{
  "cond_dim": 256,
  "text_encoder_norm": "layernorm",
  "shared_expert": true,
  "beta2": 0.95,
  "eps": 1e-08,
  "epochs": 65.4
}
Rows from block 3 of the denoiser of a small text-conditioned image diffusion model, named by matrix and row number. Rows with one number within an expert belong to one neuron, the router's apart. Each number is 500 + 25 x the weight over its row's rms, rounded and kept within 0 to 999. All counts start at 0. Numbers have three digits each.
Before each expert's rows are labels from the 100 images, of 14848 (inputs lightly noised), where the router gives the expert most weight on average: "top examples" is what is common among them. Only what is clearly more common there than usual is listed. The data: drawn human figures in many poses.
# router: slot weights (model.blocks.3.mlp.router.weight, 16x128, trained with AdamW), inputs 43-85
# up: expert up (model.blocks.3.mlp.up, 8x64x128), inputs 43-85
# down: expert down (model.blocks.3.mlp.down, 8x128x64, transposed), outputs 43-85

# expert 2
top examples: white trousers
router.4:540544479501508541516522508509525498544494514545501500544508523473488494479499480500497469518479494515505509485467475503504449489
router.5:524547487520530560546517505523500493528489489547503517527484519482474448466487487510505454523507489507501529489496504491499467489
up.0:527512496532452466502506505485550498492529506575498509444526494504525506580441486506467486500493491512498542481508508517461492490
down.0:469507497530443520518483526490528509482488486438501526551471497474483491552558481497464526490493481509512466527504484521515495498
up.1:499505485506469519504515504505426472496504505533513502530516476517430541422512517496513499534506498541516507463492446508495495494
down.1:485487502484515482488520536522453468540524498480493499459487489512515488449494532520512462491523497541453485486481470541486497476
up.2:416489473485510553520500488504405498516521514488503514467508424494503490491470478503453512493492482558511520490500526512469488519
down.2:570518482490502444550483506511407501481507493472494484524509456507510493491475492514469528488483492527477480500479529480494497484
up.3:536499497484451456499495546503564529464518510579504501512481470488537495518454493494539509523512513508493412488485491468466520486
down.3:429520510532475535525522481515543557560495504457522510494491456482490492495551498479535490499503526552500566515486479528546482528
up.4:499479473515453548512501504506460492502543516456526493513497449488533548491476543498500469475490502495441484513515468484484513498
down.4:490483482516434511493494463485440521477507463541471516477516459476506463468519570483527535532512536544513512488519484473458526498
up.5:561500495492566418486503509480535486487525521555493475527465540503485507513534506476488497487494503501479405501523477485492504493
down.5:432493480508536561499481507506538497520488500445506501479505539502496510519479530501474481495508482505515611511511476510536504521
up.6:513498484493452524503505493479592504496511493471475533484522447506505542511534491508444507514487514439509524517507509513495501497
down.6:499519520524454480488497518511572520526476508502495531532522455476514496554466486497455536493487515452474491501506526476501490495
up.7:493494500490529513512497525509505529511502493536484476460524567503419470470531483499504515528547475509533501524510545499494527497
down.7:501521509499509529479487480495465496503484482542503509462506472356518475510526524512515550500488504519502505501486498498486515510
up.8:517485489517515432484469522531582505499510485406504503519495479509533477541509496502449456490515495408479490514516540494527472514
down.8:503490522495528575496495469480564494493509517543511537493521462470489511552501499483439534494510474422517519477489532495466482485
up.9:507494507490602473488491474506509492515498474443500511521462405504491548448486501497531516485504528527490450514505432509492486514
down.9:523510497500574533489525505498477487477506456544516537470548414486504483463523499489555475503518518508498532464497462442524500526
up.10:471516525509454533504509525480516482509496497570488518463513496515508483536487455495477511502492510480511491488493432491513495475
down.10:526517537538430470519517501510488488508493494438502517518491499479495530511500486504465473473512496496465512507489410520512498495
up.11:442510499465504476501508493532450484505525517473511518456523487500470529492496489529550491493493474471515529491485551453500492518
down.11:549461465479527483505509510504456482460476507503487446510508499530498516487503494513526507524489504502496489484475565515490496458
up.12:468502501464475482479491495463487539490530473511524480505499592496508524440523493476507523501512516466495542511493452513504524500
down.12:544501521513462540480503456503477563496484512504484478513502567495489474464488475521519481486509533461496489484510453528510503484
up.13:479488494511512419480485480508500542484519492594519492451506486520520503494541522526489503523494508422491536548501513482480515509
down.13:504503494523494572470504514501488565496487467434472503568484470483495492505462492504477515507444496446498499508479507536501502509
up.14:499484468513523593518503521485622493492506458479496473487486537514466494517515493497522485488520503489509523518502515495495481498
down.14:474503486506503451482508483517615482472494517543512477499502519478522505511483534498535476495499520467503431506499508537460500509
up.15:507486480524529534485513506489471481503476511437475496527497503533462487514539483511545502491512485531500543511496504486471513483
down.15:498501497493548477509526538507476479492547509574533507472499469497506530524465481492545464501475491509491469501500508484510480505
up.16:525526512480499583522505506514574516529518520433512490481500563488516514409478507504510504505518486526505493507518462491496513500
down.16:478482504470499472513506514516541510466490542553523534494480529506510493442517536509521493500544509523512497486505446491513491510
up.17:479499490489547525496509529507538531525498484458511476556509464486547490467503468496502506477512501551481537494491476498509460505
down.17:540482511496581494495491490469515537489509524550476478441472478522475491475500480480520501498514487525518455473497509484480518500
up.18:493514519489577522479488486493533495528517528540498508489511561504519453578438488503450534488496492474493483499481443510530487506
down.18:529505515511569477520452511499505519504481537455493512515491549494478506530540489479435505503522496467500515514483431484476501501
up.19:505497484520458572527504510490525495507497508417486510442517601488524485535549508504496498503511503556504525487494474506513506460
down.19:466484492542432472514513494475525487464514493557525530528502553483497504536420494493486523531513469524494487477489482485468490507
up.20:506492501513486510518514515498487482509486501516503499506468513560424460466481510496490500506506502442496448492486526489503513513
down.20:519511475521539510503500481522475499518506495482511521482517476486545537490527527511475502498514520456496563490504470504521482492
up.21:500474492471528525485487498475458498515501478487520540550501456504491506558494489505490517513497498543469442501494441498495506495
down.21:489498508507542484506497491508468523514517502530474519455513468484497492532510508464488519523508535569495564504505481470500520527
up.22:461489482476511526501483504488477502513484502489475487513498459469543553564539511501492507519493516550502481509500515514468494507
down.22:508505486520519530479512505515511519504486508495495492479512467431522541510514504511490501514513511516470501523500510518461510490
up.23:543483515481528534509523515534477520470504497532532520508497504504452509453510492493510482479515482521516493500501497499507504496
down.23:523512495494503524505488499507534507506504508521514494506508518442544532513472496492506490503505498505497495485493505498510507500
up.24:530503525490537520493517499523516480500503485488514494505474505530449506492431481494462499490511516456537548495509553467496521513
down.24:497481500504502487471500501502509477508492484468505474529505482506475472510583488490471540467498545468491432499522515510516469500
up.25:430510470491519528498520500505548505513516508482467479424521490506522478454494532519509496495483491542521527501486525518468521518
down.25:571516471469531480519474484491551526490491505482535467563494510491500525476488501536496485510478459540485468501474499533521498456
up.26:488520529485447467458510477493464517497479498518522526494553537492464528496504478517465483525486471477519490499492531489498517521
down.26:539526538514481489480505517496474517495527520479493473518471502521490525492497480546454520511471468456488515512489500516484482501
up.27:494475501496510507509515467480480473495537515452472495484504593524378505491463501507520504514532493491506505479518515513497528483
down.27:500519502492501496503483471475485511494498485470493500480529471376496523486470495494495512506501488540506525501489530491490501495
up.28:483506491484490508526503513481516494477470520521468497513503461623458535464492485493517486501504508530505537505518510526512522493
down.28:530516494495541525493487487519431503470469505479487526522515513477484478529523503482511510482517521545497524482491511486512518552
up.29:504498513491540468482505478511507498478532508491526511506458555395446497528496512499490504480504502516517475508489528482538542499
down.29:515492502516548529481512508510497494475490494489503508501513495647466508518499534500494550497528531455501537519495522526515523507
up.30:522519508492534494518482512497498510514497506452499525544501477445527496483499464490500494501512501558524516494497520491523462488
down.30:518507493497527512504489494507484518527503491528513503487524472486519531457523488498488512518498499519504459481490492477510489499
up.31:469510499511527442486494471481512519496523486539499500488450491511493511440549484510483486486484500402521497545517449506460509509
down.31:525509526512506567492518513478499524478501503480496521517518474478490484441455476502516475477505487400490527487504466495527506509

# expert 0
top examples: orange trousers; splits
router.0:501482516509464459474499476509492517475437526466496494468463482539526508498517483502529538505502492485520538546478533554542539480
router.1:502524510477506487462483465491495505487509504476481490514497490515481509513510496530517524498493535512546530503499548511512527512
up.0:495469480524521492526523524462499455487509515455545548484479461503499543482497509479522510525497541475458496494509493459469499518
down.0:504513522513556527508504511489503510522494510450505495530520570512491526520482509527477516529569533506468542513433539508500473493
up.1:482545449492484492490500501516494487523515470530519460522523492510452512493502512464548531498530515563503522487464492455519445488
down.1:486483517495470522501486490473540517505489493581511507497511587533475529497544474494507474482515492490481535475505506486510493508
up.2:520553526478513521481515484556526549470508510519493466476474476496545501498497489509447488522498533514522513495447501527531506495
down.2:491530483501432511489524507500495507515508489508497485529514467458467482488457529525479553557539484473535552487477469492486484529
up.3:462469484466451460482489451491482498499497483495501445484463468517496506493528470474489496496474492501455517520458520516482469506
down.3:491506486499500487530476511500543495507487493553506497500509541642474472521498517489505469478522466496482489515494524515509486528
up.4:500510496472472553524512482511465518482475532531521489506523470517545497477468550494503473503484524508511512477459539491527513488
down.4:476485478502507498500513510509437503481503482498492458512514445528423496514515519470506478508531492503474543505440463511478497522
up.5:478472509505461504507489538520430481499490530518522491559465515513539526495466518498504479479485493508515493465508539493491504515
down.5:482495508501494487498516486500456500477491516499518490492491510534491494521511480506475490527466495533507526486536491523493517525
up.6:531524487474510486513535512489486548487463447517493537510511513518503496526525469511473531497532498547483482466511494514532495441
down.6:488505509565481473512491477518438524510499508572518478506506501505480490493564471501528461489479475461545508492543485484523507533
up.7:532478488527523460492530511531488543473486502515485474484541527486507463472447462488492515504514526512479518467483559506492511514
down.7:514484495496490536507504489516448472499483513542474521476516525504522497429514502506514547529451525531497505470457526479474521508
up.8:519535503490476458458505518559505521525497489521507489512515501479493464503489485507494483474478494528509479507507552583523489473
down.8:508503478550500488502478475517483514509505479576482517489499482485525532536490490459502455533461451469482492507574533485491486504
up.9:483553523471531495540503481511514497506497497483515486533468445497487520532512498508492512531481498500496506555481495533571515492
down.9:469507459514508466493483514499578464532483482484513484513509593515470510488456514524514489485471478455462493484527446500534502510
up.10:553503502512504525518490476503521553489468426450516504528466488516495474579497497487486546522512524531470511558464482502522522487
down.10:478485505551468503505510511498504503475494527553515518474526560500487459559506542499555499461435519490444486515468490519500528519
up.11:492536491472485525509477505510502501499537509503522467502547466426444417514540527502513514472504483500508483483499451465497488490
down.11:466503479504492486491493506495509502530493519524479513502499518490459496535523501492486542496484506515499427511570457501489501496
up.12:515505488550504519516502503503472534519473476506474489499511498520475531510520525487483504497501477473520491512485507497468500507
down.12:494511495539533532486487506528494489516527515451515499492495523460508479534478528481504441503458493485530548475489513521521501485
up.13:522508499504548491501529521510485496486455527459495543498471519517504522481481484472522498512504508486476468478489519515507482504
down.13:544483531493563508524498515502515521507486499505501505535490495582448473552442520485460517516499490484507485496518506506516481486
up.14:496514494459581490514566488539476483520485495493492542496507479510484536482522526487510453504462519505530456478486543519497480539
down.14:496498478537528532519495513508512529532493511469508490524512518501530516495434520527488472497534485456494557520536481489504464499
up.15:504519478510486481500521440537455511518491505476474471510483481478483487532506493469471559479504485489484480485441458530462472476
down.15:485476511520487455512485506500594510500498516589488497526519496530457484514479480499504456494463481506516492508525468503534527526
up.16:494523504506488567504457514511496491523503449561477505473529443482524482489521512501503489483463521530505512472534445524475488467
down.16:470492498526496501491499489494420511514486505475492503469515480528497498492530511461476523476512518446545505505449481499516491496
up.17:493518520531535467503474494508515506514520476502508512508501503532511495540504538493496539469486479476503475503520478478530459501
down.17:473483552505496468492498489522555527510506499522501568510518501579460468547467519476528472504476481496480458498535480504504506508
up.18:491525496499559538509516477491499504476485505585483510427455507491488543517488503508514473465503499479492493477500523470487511459
down.18:531479516481480539502511503508444493510470516576484510477495425517499495431411518476491510527510510505505580490444505503492492486
up.19:485488523498497536524485482506458473489507515534481448496533449527593505500527527511472485505507518499536516504487527474534516461
down.19:491494488503481483502509521521523507477505493542519459507492460536483465490533508506505472517497526502495548529442522486453510539
up.20:522467487477458460489474551457494493488526505469503426501520531506481555470487498468512523485538456490500483506502520501491498521
down.20:485481496487506526493486484482470494501491492515511510496522556548484495513510452484500457477536475496526523525502518513494490510
up.21:508520497498505562494492474481523494493574506508492431517502511484485457521510534505486503530526548527512539473497485455459521521
down.21:502497474457575488501517504521516517513501501534490529480482368497542515509507516533486508493507554512472492510489472490501494483
up.22:501518490488469575522445521494488492476527507474533526491512480498505484505506535526463494533475545468524538499541442476528496546
down.22:517500500465504458516502513479529492492520492432489500492517469516487495538534523496468504444547501529492518498480542512502506502
up.23:499514497491525480477512498504505504510487487499501542474501537542490519504478477482471513465489505518483506474478486469513439489
down.23:484505521480496522515506488505466488487513510562510478493484481604492477489536525469515486532517477505530478499471482476495495500
up.24:436486487522454459524476524470512472499521486538487461474503501508530471515483540495518503464513461499516498500499497467546494486
down.24:501483489507475493513514492485485515494497492476516477513475489611362482521481510515496496489513503503474500517533474499501503513
up.25:509508497483548492544544503518519530483471472531519526490511557485499491554537527531468463476551502524533503453492508454486493530
down.25:498506507494465458506522510492473521510481506471531493503524429479521471498484559523524497545495469469531476491478477509508497492
up.26:540528519501505535499501507537470554489527508518479519437509517497504522525446465466493515547490520521546555508486556510567501480
down.26:516485480494446537503550486503489524533474528563470521490518425470518536462473494491483527488541496524485575479518547495521493521
up.27:497484510499503511470511527455439473489515486509531495482503540517488534476479502499486486482496459500540532453505539501486522499
down.27:489496458459452500495522481495480491501482521531513493507494473520538494477500534497472499506494438460497529493507496502512496493
up.28:519473527509458565512467500532529501461459507531502453495536489505508472496498476493531492504452504491502549495556488504499470486
down.28:499502500501498544491509505490401499488501507515502503495486515494479491513536531447472457514506500512518511517497469518499507492
up.29:492494544511509506495507466482528528489499516520540484455477550501508510500525489511496489471539485485533514520473535542489532477
down.29:532496510475475493490510529503504491499502512541486476523498383499494473518478483490491515519493497540518498471501555502473501453
up.30:458578510498502472477480478502468500486545536485526483477468534489479504450486527514472506484549496488491488502500472522507519433
down.30:496491501489488493509492486491580487487469492592489484486505420515473512531473483497498516529481458549505467493533500478498478494
up.31:436489503495465468486477502480472479482515475524491482494486511507499468515469512476534510476505459490485490524455469491508468484
down.31:517498479526451491520515484486497520474497492472480478530483497587393474542512467510525505479477517507474479528539488502518502511

# expert 7
top examples: white trousers; grey top
router.14:481472472488456496505471464471480486463469496483460476480484484500502471478444493503483504510510491479513502489508503509515521490
router.15:490502503509471503509498482527503469507484482529463506529506510430463465483476492487456497503475473475509512483483494491515498472
up.0:477514520513564445485486539492470507512504502520510471493476551528512469477539485483564512470519476503508505490519488508514484510
down.0:512463493528546587497483502498476543500502521491517485474507516481512480504442451497521473483497525515522488526511505546503491512
up.1:507506499476522513504491501464535513485506512540499528516523491528488539554477482498467524511522477513486489503492507501458495489
down.1:484523515484540519531469555513516527522501510472517502474472491498484501510557476468462525492496498498483502494503518470482461539
up.2:535507525478508503517480504560479502510528494450503491546507534476517531502486514472477471494490509438484528522472490515495490492
down.2:530503528490495501517489511472551525483482530454492518478493531524504502527561519515509516525514483444517506490560492510494483460
up.3:479487502507521462479489504503503534501517506501494499540510376503515483494490488490504490515526508506507551505501455512513478499
down.3:529495533493507555496504499503506530487485490483475503482482402464493512509486503492499493483501513553454467483506478528494507504
up.4:513549507501543515500506529436515535512476450503485515448523498464506479469469511471499502499491492472530461508482496452483511484
down.4:515499499437499499495535466506512516511508499490482478517500468542502509514516520514462489514493523548488501510538445484524476513
up.5:519517497502490535480527540484501486519484531493528497525454458471491500537554513486542517489497470528505467474489519527510500510
down.5:503510510523530518501492490475546502486504473529486500478493512524491493482520493473561525500516554518468532481501486475514552507
up.6:484489463503534538482479496512508484494505516541471523515482524544509469533467487493548498468478501567504545480451506527557480482
down.6:531486474466529448490483503505516465514491513500488471453452531489494479537506499494542519507494493508491429563483520515479506510
up.7:506496489534537498473508474487493511494536510583508486495482545532493534499559526490529502493493459506512470446511486493539482482
down.7:470497478493541534473509516498416510491518476476508492500556523494492499501469504514512510478487524466479531531490530512460542515
up.8:528537471466493520494506501505512535499555455532516498473475489510503513527584577503492496504540465511516501482517461495458537476
down.8:463489495480500496507480511501555559482478503468526519481527503487513497497540490523529524512536510484458535506487494539457501488
up.9:543507443517477543497479500490523496493504509474495506522530581530516474459555545472512513524530513523515486499526496500492507463
down.9:453492452531471474498518479490486507536508478544484526507506548491470489478470527514511483491496490530481516499486498497451519469
up.10:483466526471500515519525481488552510501488522462496482543521474464475527484443510505502465480520519466504556527444485518534517506
down.10:506490499477528489485500525507539510541466526519508521533467511527491499535527536483519525503537475495515483479515513480489464513
up.11:497491495488549530470492522486524526500503441509526457463513444490504562530496502504468502512500499545482519513487493517466496510
down.11:468508508501506461512454491502503495497476508501520513489475507499542536495566484490484527489466495518506505476439482515519494500
up.12:467502482502523476492500454496512512493492482446521514487494544518539495517514486499513492479490493427496503535527497501513515507
down.12:538481520516507512498512468460536529484510495523496496533523493465507487485479482525510527503455529446492550488510500467511510496
up.13:491529471515514528514506506493488503488473514434524502503538625540514500469543530474502540463479462474486500499557477491518486470
down.13:514486450454501477487526450498462490485484499567477482515489598479509509486452509530490459465494497479512526486537434494477485501
up.14:503472477510536525455528504473459524498492510528485506506492538512533507574505518486536482460501534485473507523519426504510524484
down.14:498498482490536495503480491538507526527481530477504541509490479464519514503523498462539509484520501511523491529532446515477511529
up.15:518535509487494477477518456489509511507467497543497531482499490542505500488498530499532458491477536462505492514551514493517499519
down.15:467537514504487484478486496529472480474463510515465510482529452450500508484488496513484532505474485507514500513488494499494472486
up.16:487513475528503524492484503486473505521495517516480459511527481491501511482468491519479476494478511450486487491507443531505478512
down.16:484524511496555506485483482494488512494511512530480522491503503539514522488523505499483550492480480479494507529490477523461503506
up.17:479498504471486490526508496509515530517494509494498483491517474552532534531502483509502481490501510513503510516484469536515487485
down.17:547503523513508461515486473521508505499500512506504482517494522610445485547531500495506502485468490529531458510476498502509488507
up.18:511504529513469454546502519489498478491545494522500503523490550451482524492512464493573473482507503539527504536484475465512512491
down.18:472482497489493537512516548471493475527526532487510478517497495558489515522511507526479516475469492519501537496473475505552482524
up.19:548521491477462540500487514519555470509495501477506503488521609522479565513493512498515506520529482467471473463469505495508515502
down.19:457467501548468444498479532495508496507461507568499494489478582495492534507553533514544483520492490477500506501505495512493486505
up.20:447493521498474498455513530482507521485506465521483527464515491520511462511463460489519494493450501418551527530479499510479486530
down.20:526548524461481509535533473484490481501537552464477490519471482502500505509511474476469515473457499431517461545483478511481474488
up.21:490490481475533509525496490493480502522487519446476499505509508512515523487488502523513534516490498514477499499498526497511499512
down.21:559519466525525509482510477516501510498489497551500503500516514473518511533438521497538458518532513536485514483512535456518525491
up.22:517496467491525526509494483544486479506508493469462519508518509470510502500518494518469491526521487494505495512528519477517460478
down.22:525458454492467469487471499499501505502515502497520492506515495514500509502461501536496474472492504489516480522453507505460523472
up.23:534510518469471470495504506508540519486519486524502480513480598520506515476535548497501511504494500401515533515506486496506509489
down.23:457517512498489538471501466511557534531491505489488487529507570493485468525480519506522522497480551424479479502502470524500481508
up.24:481509543502476513486495513527505489504557504503505540490513500501500475505543510515481513523506520516542488496510519492500540543
down.24:504490472487540517492502514481458497494503482543496510557518478503497496462510512490492513494492510517526532477499513489522503516
up.25:494491503477476517502515499512482517491506482505472512507526471495500527564423518511455498505541505481481532511485535501458505512
down.25:497537514486483499520499521530586515477492470473488487509472506489487482506552489532514516475517517484499468490525523498521519524
up.26:527480499515438489508468550457507490461514476492497502532489508538521510553490490490479479489497494523460479481497508470510468484
down.26:467482515503444504523511498483535507529488483529481497500471480438502490498499522480467530504498538516550485500513501519486484506
up.27:509476524514532519489515508500448518515522496522479486502533484474461501447515474483476476509517526518521517535532528494496534501
down.27:506496505490518493512489500497529503478479497557493523518488494392490486503536518511500508524497481479482526496497539507494516506
up.28:484484523493515468511500503496506464479520503518499492502528508550469493488535503509467507530467494525519483514502589493530528505
down.28:497478504503524475497495507512561515541496518516499478498486493451493515477500516502505493489510515484487471519496491501495516519
up.29:527496529485549549513493493520518507514506504484487520488518581508496537453517501521432509509534461451506507470527486486516499458
down.29:479504530479532514499473529485464468520501518545536517519476532509500508522531531537502474468565483469497531500486474530485484511
up.30:492511495498467517528519522543472526499517457502516529515486438471516470491517522494514477504486488504468503493515564491482526520
down.30:485500511536504483453518465519468532472492461495498460482482485525500482498500487539553478489485520525508457500474510529471511479
up.31:548519534510497505486503510511534488532482502495493517524530538465487483509516496460477533478528481514504470493505501494514520505
down.31:515513500516496424498496492483489501510505521531513505502536512553497489497502517513488470532585492510559522483490486473484516487

# expert 5
top examples: splits
router.10:455479461480496489496478505449458483484477473523455451485456472522488518463490489498507492525487499516505490509525501578476488481
router.11:540523488479494514511513514501520518553480498548521507534546501514525515514504504499518502481460517513473504507505538511523495486
up.0:520491499495459583532458474513455513496498441466468511490466510469568471463488505512541508499487515516501540478535477482471491481
down.0:509510521530507527483535498505427507487516505525494514499501496486480495549493500492455509489532556555526446473465483511486490485
up.1:527494520484510469487487509496476499503492493529494496528481489498481477508436487465501497457556454521512458521432541505527493434
down.1:488482479532459476509519497485483516489479514573524509512502485503500519519473488497547472526445439496460467544559480493466510498
up.2:501499505498485492484493489501550502507516504487517517555507495513558473477469471503532504528494516483495489488488538491520526459
down.2:485524481500513487513536498479456493496483500497521538513522509439465453521539455514501549488519505517482491479522505512537505468
up.3:475521522493509468508486517521516531480527460443482495498531471481497491507504537550436490505487540456522495503487477495542523508
down.3:485485494489533501504523470489552478491497503493487529503514481504493414491501531570522534475504501500514462461511558494508493508
up.4:491485510540521528515513508484479516501526450457476498503493517456487498538521584516479502494489542497529478471486518515532532482
down.4:477504526477530550524510501503551468494498515446516527525494458472519498471480536500478478507459526525496444477521525500493476512
up.5:513487483501470491509483496485485518474505442528489493552528506501494470523571509471524523504492490544499494548507515521534491478
down.5:515500487546502468500509495469486526493496511522506495518528541495509491568498530555524451465467460525484465507534462508484505515
up.6:511499517487503553483461550503483518466470489529515510531495472508508492468505497510467482492543463493480482524500442509595507514
down.6:502525450502546440492489507502536500491513498565488542483536492475482463493545494497496477444521486493514567514526492504505478498
up.7:509512490492447522508444547495503507485500521492521477533520452481500473486487458526505501525488530475494531528575474486534501490
down.7:513489482507572503485496498486490477499508505513493514475516573472489479570511541495539495461545492519525507496513510507502522521
up.8:506510482555503518548498507470495506495544482468528474517480496486517487549523453483521495541454519503462528489503546497456446542
down.8:506529494514499492515501504507487512523480501456498473509508558496497470517480531542512529471542559497493541555507548492493528492
up.9:509509534501541463552544461499461519504516486525515507521511516490480517511524539507503552494473482496534478487454523523544489510
down.9:503521509524453522501499521500524511506494495495531496521499560482514495489463499487548495491472459493477499492556514497511480478
up.10:482503501503516483517515499520515498493523540504478507490486569494498540507498502522515487468562475519494472494430541486472512441
down.10:537505506442534567488505511497531525541528523502502488504483447495489506538451483497496479567498470534501540510466520473497502475
up.11:481521450490443538506491528510565489490515511535508533523484494517491446467454514490526520474527511566470545490530516489495507475
down.11:493489498511460444490498486490500474521476468494520521483524509505476545494578502456501504484562513511505465470450521486484507501
up.12:509514508480489559511488515471493498478507524491532467507506539469511478546487476504475478502546517469494497483507492478510501513
down.12:505520468435492525488497527508498505470525485507515530496496500442467518507493504465467500485505513524523495502512514492483502495
up.13:489504506480524467533504500484505484550515553472497535472539548536533497534502510522548489507510503519580511511503557473528544534
down.13:531514516518483514503515504495491490504512497450517446541482488431518507471533458518502521559459505455522501462513447528507527492
up.14:461505523474531505474481514514504500504524488474495514518489465526470516505479513466494510479497448538523459515445464508546490490
down.14:470503454480475491488496493463503479491475488505507463462497497516492502479497470507465536485495450458478535493530443527494491500
up.15:499512467494515497502519478489505469541511497500502529523517472503490512528573459543490512522460478492527467498556514520508536491
down.15:504499494487504468519494517505455458477499509438492494534487563447465452550485451528509534475454492453500490492534499507536505492
up.16:480528496453525509492476501514513511486506482528517527504467484499486532522511510497518491492560468510512478510451553511563496453
down.16:445468455526485487491508514484484490500483519539517484497526514472449519525490512480500497499454430487502521508507512503490498504
up.17:520500509497494520506483474490477539496511453469504503419468436497518476518478477514467456484501511511458469504538500524456449496
down.17:488529506532518494495513509524446506498477522588510504466495460490451434536473491501511531486467498488479490520503543480483502511
up.18:499496520456510538499495503528491505504516512485491481503536477521556531515523531516479507517484521465533499510497498482510522472
down.18:504488538493475507511485512509503499472507512500508512489524568415561473540528519517477506491510487495497563513490473509475497529
up.19:485509488428551512499475493482518477503509489496517536531523471493470466502515526491528484489476509507545501508535550489479507485
down.19:484491476528459480504501515489483496492504483475533468524512491495442484569517548482455473527451474446533465471512473474509495527
up.20:453512470498521549504521524495477509499536511460476518485497512500492540547499506502520487462490489537539465485520509496441488517
down.20:464487504455485513529522478536456500492499503472490462496519482538482460565439463492475468524535485481489487488485559530456498500
up.21:528460474472467499487512511496518522503464475513489498494538463490514488495488491527500504579471532525492494504537510486499501527
down.21:518541506531519495511512503480511503499510501507500522534523593492514503459563504539470533439507523486481458488463468489513505531
up.22:504467497494533522498511498503500473507484525512509557500533452508484548510495492479474497460465479523511514533462552507470488532
down.22:493507480493463485492490518489457504528515496531521471501508550503484537492497519447454507554505476452483555510541447499518520503
up.23:540505515515514476483477510494523487507487489509469505509513475494483500508467537488482521499521506506513457497458495482505482472
down.23:509473491499484463490499478505481498507516492515508499502485472461541487471482468536486479505508505485513509507508539516517487506
up.24:495525469479496526514520516490488504499532511509481495532507501484506453508521541537548475471529517513535538486525464516494513498
down.24:500505514504563490501537479506513557495518494504505541510518516511507503584468521501490451500482494515531475491464483513470501496
up.25:506489490500507509519480525499525471507522475540477504496520501463493481553510504509509504504505516524504499515518513520491450478
down.25:523499516515502481485496498508536527521506493479512515509469523422552545464577517514500503517534480494489466505495496503475492497
up.26:514493493498490453509513539527489580520483503488527482515543575493495483538530487533491561493520533513513505521499488495528495472
down.26:532514495498482551503507483511524519478501518511499509489540506488519455547496510516585532528491475520489519492539524531543509496
up.27:512480496493500490526485524471486463522513492513500515478510493479469479463477492494520479515458485496503527501496506519470508501
down.27:509469517506505563494471480499478466511478476502536461536481478449541579441569512501518516494512454481504512525511496481449500494
up.28:482471514503513536515512491479523478504515485498480508484474536496498485460496506494487485492508538455492502447540468536472488478
down.28:529516464469523545493534501515494502502492492532511513504505458489476464495450499483499444521484572513504459508468542491480484488
up.29:494490466484498473496497493525550505512486468508522503515499509508551511527505515467535523443461472496487527507494523506513501513
down.29:500490505481500485497523502497558518514494499493500473460484473596439472513479489516494506518495488478521430519494466525478475500
up.30:513499491495507479489513529513474481493519508493448513526509456497509521465500534481492539516499528486525527544520470512516519509
down.30:479504508534553502503494492521547521515474531482493507497525529494515532545511533503480463494517519500491506527514462485498510505
up.31:485497491527495513490466491516501506514516485568510511558527547509522488518480472507529518496488457522513515477483531495511500490
down.31:482517511509486473496508484497521508478487516497470479484532491508573486487515514521493518488504502524516508498489527510501507518